python train.py --encoder_inner_norm=false --decoder_dropout=0.05 --final_lr_fraction=0
Rows from block 5 of the encoder of a small segmentation model, named by matrix and row number. Rows with one number within an expert belong to one neuron, the router's apart. Each number is 128 + 32 x the weight over its row's rms, rounded and kept within 0 to 255. All counts start at 0. Numbers have three digits each.
After each expert's rows are labels from the 100 images, of 14976, where the router gives the expert most weight on average: "colour at peak" is the nearest of a few named colours to the mean colour under the peak; "peak on" is the class under the peak. Only what is clearly more common there than usual is listed. The data: analogue clock faces.
# router: router (encoder.blocks.5.mlp.router.weight, 16x96), inputs 0-95
# up: expert up (encoder.blocks.5.mlp.up, 16x96x96), inputs 0-95
# down: expert down (encoder.blocks.5.mlp.down, 16x96x96, transposed), outputs 0-95

# expert 0
router.0:148047074161147138179137117180182145153097123154205116112169144093180089151111111142154114130138017146132163105126160090108128099125156122095100165103148167102111072136161119146112147098107098122138139144156080144149142124146071129093107123147162102072131141089197134082110136142081119122
up.0:112039097154134141150093164121157163145189113117161113108140129123137087088167059154062148101165085112142100088148144074026137105140126116152165115110116114107110123169141152138149143164092150075160132140175133090179165070145151111112091161136153126144137158114138176087143089138086124169
down.0:128165129105125126139197120138104097096144152168115189136115177094073107177095089129124126128119138140102162097189156106148104160174083152125079047142138096143114085128133135136052114098110138195079097170077128134126076114135127106137126091098128079179134154199150134124112162094080123162
up.1:069116146113134120079130110151121185127114120117160159104100159077136169110164084167126122095136150124148133095112060131155139159145174119140099099140108097182157113159133213168099113107145155071142122090104127125124120118132100173149155065065168150087088114090117133049156171158163067084
down.1:107119152113176130095085119115123123114085188171128114107135081091058161171171193147149141145121124081083043142106110096122106101089134095138181109115117137111139117169152142167167143147126116075113071162111095148109133135138161171103137207121196137143074128091149089084121080163121124129
colour at peak: grey
peak on: face

# expert 14
router.14:183164158069110107173096148099124124177093132097097076141078126144174140106100128156090212109118166155069091110093081164147086146135167138125172149154179083120128132133118123133174134154189165131151171126077164117087103179127116152130165121100140114128158172100087137124099131073177153161
up.0:131118155112135115184071161126106219152126124177124159158166108093159109153118135158137144129056124146152180107121076130113166106094124083093114088162144134181153082155115142154096084105073098102093149100125123164199106146073152117138126087166094106124120133131185183070145088098116159145
down.0:092179126147101131119113176097123091134128142183137134135153149115112139111131106124130131161076126162161086203133083147091074082177102115155107112129159140122168100089033175086182094101131096171151047154132130113180093150096134165131093147127068178117150125119127127138169153094165150096
up.1:124109047151107171050135122149130130106189140130107123162117166085145149169125113134050125081098102139113180191142121158120154075090162087134076098157141103072099142149078107121150147125127122139198118138160123147130107083166102191144126158130074109097135103165094131181148170150130106110
down.1:157175143124127142128057151067127164118143068138208146144043117100145110159178145092163122148105112115123130105108096159151193163065145142144119122105166152164147107161115104155111106075093123124159152182121145126157121125106136132118145120091144099026140177088173143148128104100111181135
colour at peak: black
peak on: face

# expert 8
router.8:101167144074154108123139120138132100090116098091136077125082137126148117054148080127091176147127113098103150122109151080153058169154162105093150139143110119127090135159187174168157147134157152164192119066132196102150123199099165156129147158142094124133122116116140116087046099159126160169
up.0:176120114093071119121064197089060070099146134099158151165145149150130124167116160077084169166162152145108080143145110119127175113140180149098157098099188111121111137143118104062133149116073131152105093136109109122145133148082157060139155147128138102142122193118056112141135143105172094152
down.0:125110084117119093114152083145145180059107137151106149151169032082109113164129123107094101164129101210141132164096138122087111109138109179189127142072167161097136139146088147168116099063078102098129080129187126128087140124106119102171152195118125116107106136140133074113155172122130129143
up.1:132111165081147093122128148114094178094171088177179184130153094145132098061110142096157114140132094092129168143112166085152128188181102051091116138141050078064146133123134159123107122112133088095128100126131134089114161147079169140125067125150092168154142125107134181159094172114137137096
down.1:104138103083056091176102115123111161087167137125159179189153139114151061097130139237097157119159129165131135108118088123198093167143141151108120187112122124183100125155145112126095126137093096120168124167142156172100100140110170116142170087109103108127123145156129198155157132086151168106
colour at peak: pink
peak on: backdrop

# expert 6
router.6:180160144096114108179111163063102128170072144091103096139086114145148159141096120148084188097095173136092100118094072171145117133125163164130147135154172105118152153155062126116165132161187177136164139123077177102066101174101098168156170128112121113148156179104087119141119161086156151117
up.0:150087162066097119145086133090138158093183112151124200137161095110182157139116141171137176078085146152062122118109172120195146157116054102143153098186168119128109146125139162146174112107101104126133098120173161096126151144104090133182079070147086110146078147148105150136145153131107101093
down.0:122069119134119073105127205158091130092125109121153096140120159194164190073177124101119106101185103119080111108101099151185170079144099115138156123201147104149102155148128101110103121161122147117136156110147136143077139114089109129116097128206088138180111100159108153162148200125162161155
up.1:097136153107184118082183105107178129146088157104144085176171108110131150154181112145188176106100126080108141132157112145141102123163053129179094113133150064109132112149135135171122127144121163122097141127083143070105133092111111115136110209112120143206097075147106079079120158154101082144
down.1:120116130118115106139147121120196125167076142071102150154191107127111108133108149174171100101134109144086097168159141151156166139139120161166124101097141160139156146180139099137203143073124072086111121086208098090100079079128092097062078171106128151161183098148141125076142139141110115137
colour at peak: black
peak on: face

# expert 2
router.2:193158158076109110165098152108125110186075124105108093144095126145165139104099127143093210111109163147084090114101085165146091150128170149135187132154178102097132140129118123130182142164182174116138166126093168127058108177127120158148174136109140121135164188097093143131085105084174155165
up.0:181146139133176136134147148068088083161134122159194076107128153102123120162196127126123100086174076123154146147147177115116082078129147147144161082193142125142141133125058077089114113076158154177074167141102090127173136164174119130166129100178091161194096129117137124141145121118142114130
down.0:138149111120156167185101102194074099126140085124175102163141193061107085126169136088117037112119149144126122151091161081158124152099106174119139157107164128107140141108121117141179118140176130124150192034130151113137090135196099119128143132118153107124128096077137080163137086151115122124
up.1:098098129169131164049136179174148178126164151134169116113103152082095132120110103075076100165165086115158128111142143112047090145132201178160076109104084095149145080101165139080082124129109147124175108177131111130134113103127126098147181114107082141164129131149138138145125110159068086105
down.1:106090133106142139166085122145162179145135079132134191130180085153150108119139196156113097146092123117131106169132140086109158172049187099171100133092105161161144151172146145130139096106208137125146127058115103111143103083171086139082146155104136134120114154077162147103060094143128142082
colour at peak: brown; black
peak on: face

# expert 10
router.10:083096155130144102048118118123106147142156175145119142130142088173156160127087102151116112094165130067213130100133107155154121111139088128130095058164083121142065156108111111183095149166150161100186073144131098159120126140118043121143118120118133140179094136197093142074155140162116128117
up.0:086109214087173117085187091105162086128122126090125120166104087158137175146122110107133171147103113129173107170141111114104142110178086114165160106117121152087089161097221100150103086129140113125154142049137065111131151177131183128146126151091137168127094168134147084155161112142104124160
down.0:103100108137021063125119116141084122144182131150103142146130137122142112152088113208105103059159144157166135114122127152135110144109108118099054180113179109165106110075156133151103132137116072108159138202151118161133097096125149108144119098097106117115103127146157231151126134128110145085
up.1:173135120090116109170146092160182113120093133131091201092160134111142079154125116109141156095102166184130127107103107162176106143124148131089139158096080144108148159166250127103144142129125133158196149047174132123110122098162178151131148149118127121135181105131123126088065101089150105142
down.1:111113163166169178142129113109079167127144097123206114122069187091085123141099134094105146156167134112130181131067128121067130130136088094176182122059105129157118161115097170125134140111134141117110110212108111094155187124118140111106104158173195111097177101078154103110156112114142101126
colour at peak: grey
peak on: backdrop

# expert 13
router.13:184164168072114104167101149107127124164090117104112082156089139153176142106110123155073210097100158153073099112081086144152084146125173142126181137136173094123121130137104125129180125167182159135143163125076176119081113180135115167123180124109133102124171161099082145136091119085166163163
up.0:112147050123119105117131137112111093134111140137128133152130125106119166174150131101099141137108122141103076168160151128040255098095124089126118167160162138113103104124162109103178115100144104125146098119136149086081148152145038072136084117171136139135137135137106105129198136139156191128
down.0:085120127125168102170094112097153094133155135098185091189105117106137104169120118128125121136181086149125105183090114149116206146104127115131180120147098133124096123149138096180094138114081130108127143116129099181128134208068111096129146195121165125148083199141104094148201173177111166128
up.1:133108153116172106107196092150134144088152156145128137107172160160071162096141071164142068166128121078158171117107075145166161157076137139128121126105147126134082138118150090136150154119148088147162074055163118131123097068139165070120126130196115127153071176153094138155054115118101129120
down.1:146140092117152181097101109178137179133117106159143138121142116138104160089095138088104191123133100147159189087132174143143128050149087144147140201160177171179127052168089131112096105121095132170088149112174108088121172164107095129109138120138148125125124090071153126144138186142093170079
colour at peak: black
peak on: face

# expert 9
router.9:179161156085099108177109154101118127176082125106102093148078137142170142109102123145087203105097165149077094109078090161144096148120184157141187139155181096112126138130106132132172144159183176128133163121085172130071105176124115171126159131106128105120171178097096131127091124080162162178
up.0:071098151112124123143088157118184130146153131121218164155149061172087140078176118105134131071152094138092099085088167163167162125115120108115146092142078147125125167084199139108143116132152123095126131079155112145164117132115152108087061179112169092139148120135147138091117121104192180096
down.0:155135098114127067146158087128114143085109096091139167173116099138162130104084132146119145099120094160093161131215182144159082106145176141111102093096163085184161081103115083148183073175085128152073189143111185137120090100169131143104141148125091136188122119130122144110101141098114108179
up.1:152096178172108141150123119099060172079099154166181136121112133151175119165109114065157121186083123133150099088147079204118224114173127073100108100150145101148133150095129089098168093115154117147142065158150087134151153099104127130119096165134129097112145192143148105133120139152144089138
down.1:108182098097155120109132111124162144122146111118096124133153061092069121169105133137089076152148135183121123126127200146133126151141121114144134113101128131149182126142169121151064098140104130135137204150168139152128119099114075180182111205097103098178115155134163106098145012115157096124
colour at peak: black
peak on: face

# expert 11
router.11:115144134127148164181180131116080125132180075162151144131157180127060128143104156105172090125107120100117138055115191123170137191120086160144097088095100092143174102095128098182111086077178116137088096102118099119139144155159128074158075086157114097162119191140164099157120139105122124135
up.0:088119100080086165139179150118120116118165177150160119115106182109094113125176151094082044100112165142131117077140117145144143148057129164140174138152088111085114142088180125144134133128146087129161060130151164121165095120153135103081109145128087144155046129133113114124129026132154113100
down.0:107079167183124131069149156117105073079100114093163143083108181159161169127119114137121119132158150114154141164108148102107151142106092094106118087199084158176117114165129123168151157102156102126151109076096144203104130162104137114096133068152120186062151102144152146135156202112166090108
up.1:076188115135112140083169147111150131090139134115163133141105183125074101151151140123123073124085151128077110099121133129096121184127082190143149123133121089106113124079158153134141161129168117110131161139129243140185145120128118107199123113140051130153089135126133117154181051089144139087
down.1:130082133110170124141171137067077118131151121101140183132149143126141158173108173117144126175193126109131121128100135105137152177123092138135122101110031159156132119148085114178077120078152088102038046123110086168120094190143147066086119111146150128088156139142162118136121163121129140125
colour at peak: white
peak on: face

# expert 15
router.15:135161167123116106173120138109101102141067152084115083194100161160093127079169140153125151104095146141064069146098072156134123124096140145148168169150155107198131149164096143161146131126164152162142170127092179098076105155114098173076142161119110102157147061127089136115140099087158166186
up.0:144123145120147187140138156075105138118138136131161091080062174158139191153156076103064109194139112112149161169117097077126135097133176092123133132134101085122085156145102164082162107118140113126143150189117149129125133167117196123130190080158144138173096138119139131127093077203101086094
down.0:154139088088133108070159145142139104141077144176065144094074137092139109178156078087097144187157085135191122152090140104101161130090133128146162145155147152064096130142145096156155131109124051118162122099102160114137060104152110066136177141116181127107114160116171099111184121149091134100
up.1:097125101121135088047129090145128213098137159111119118107140141100152111136204113139120100135055134093162153115169148128136138169170098125105104164120119121106109175131100165110131159183129116131079080141123155147146106099163130124155137165106093061129081163109133138146043192155114129207
down.1:170127121051135096131105176106103141177109054141196176138147094125150142109091168145174162106122109085106074091119114169213140147169122141102127168132140113155125109158166135191123064103068110053120112135124127115159153152140151108089097096134124146134168171121135168077103110110130152126
colour at peak: pink
peak on: case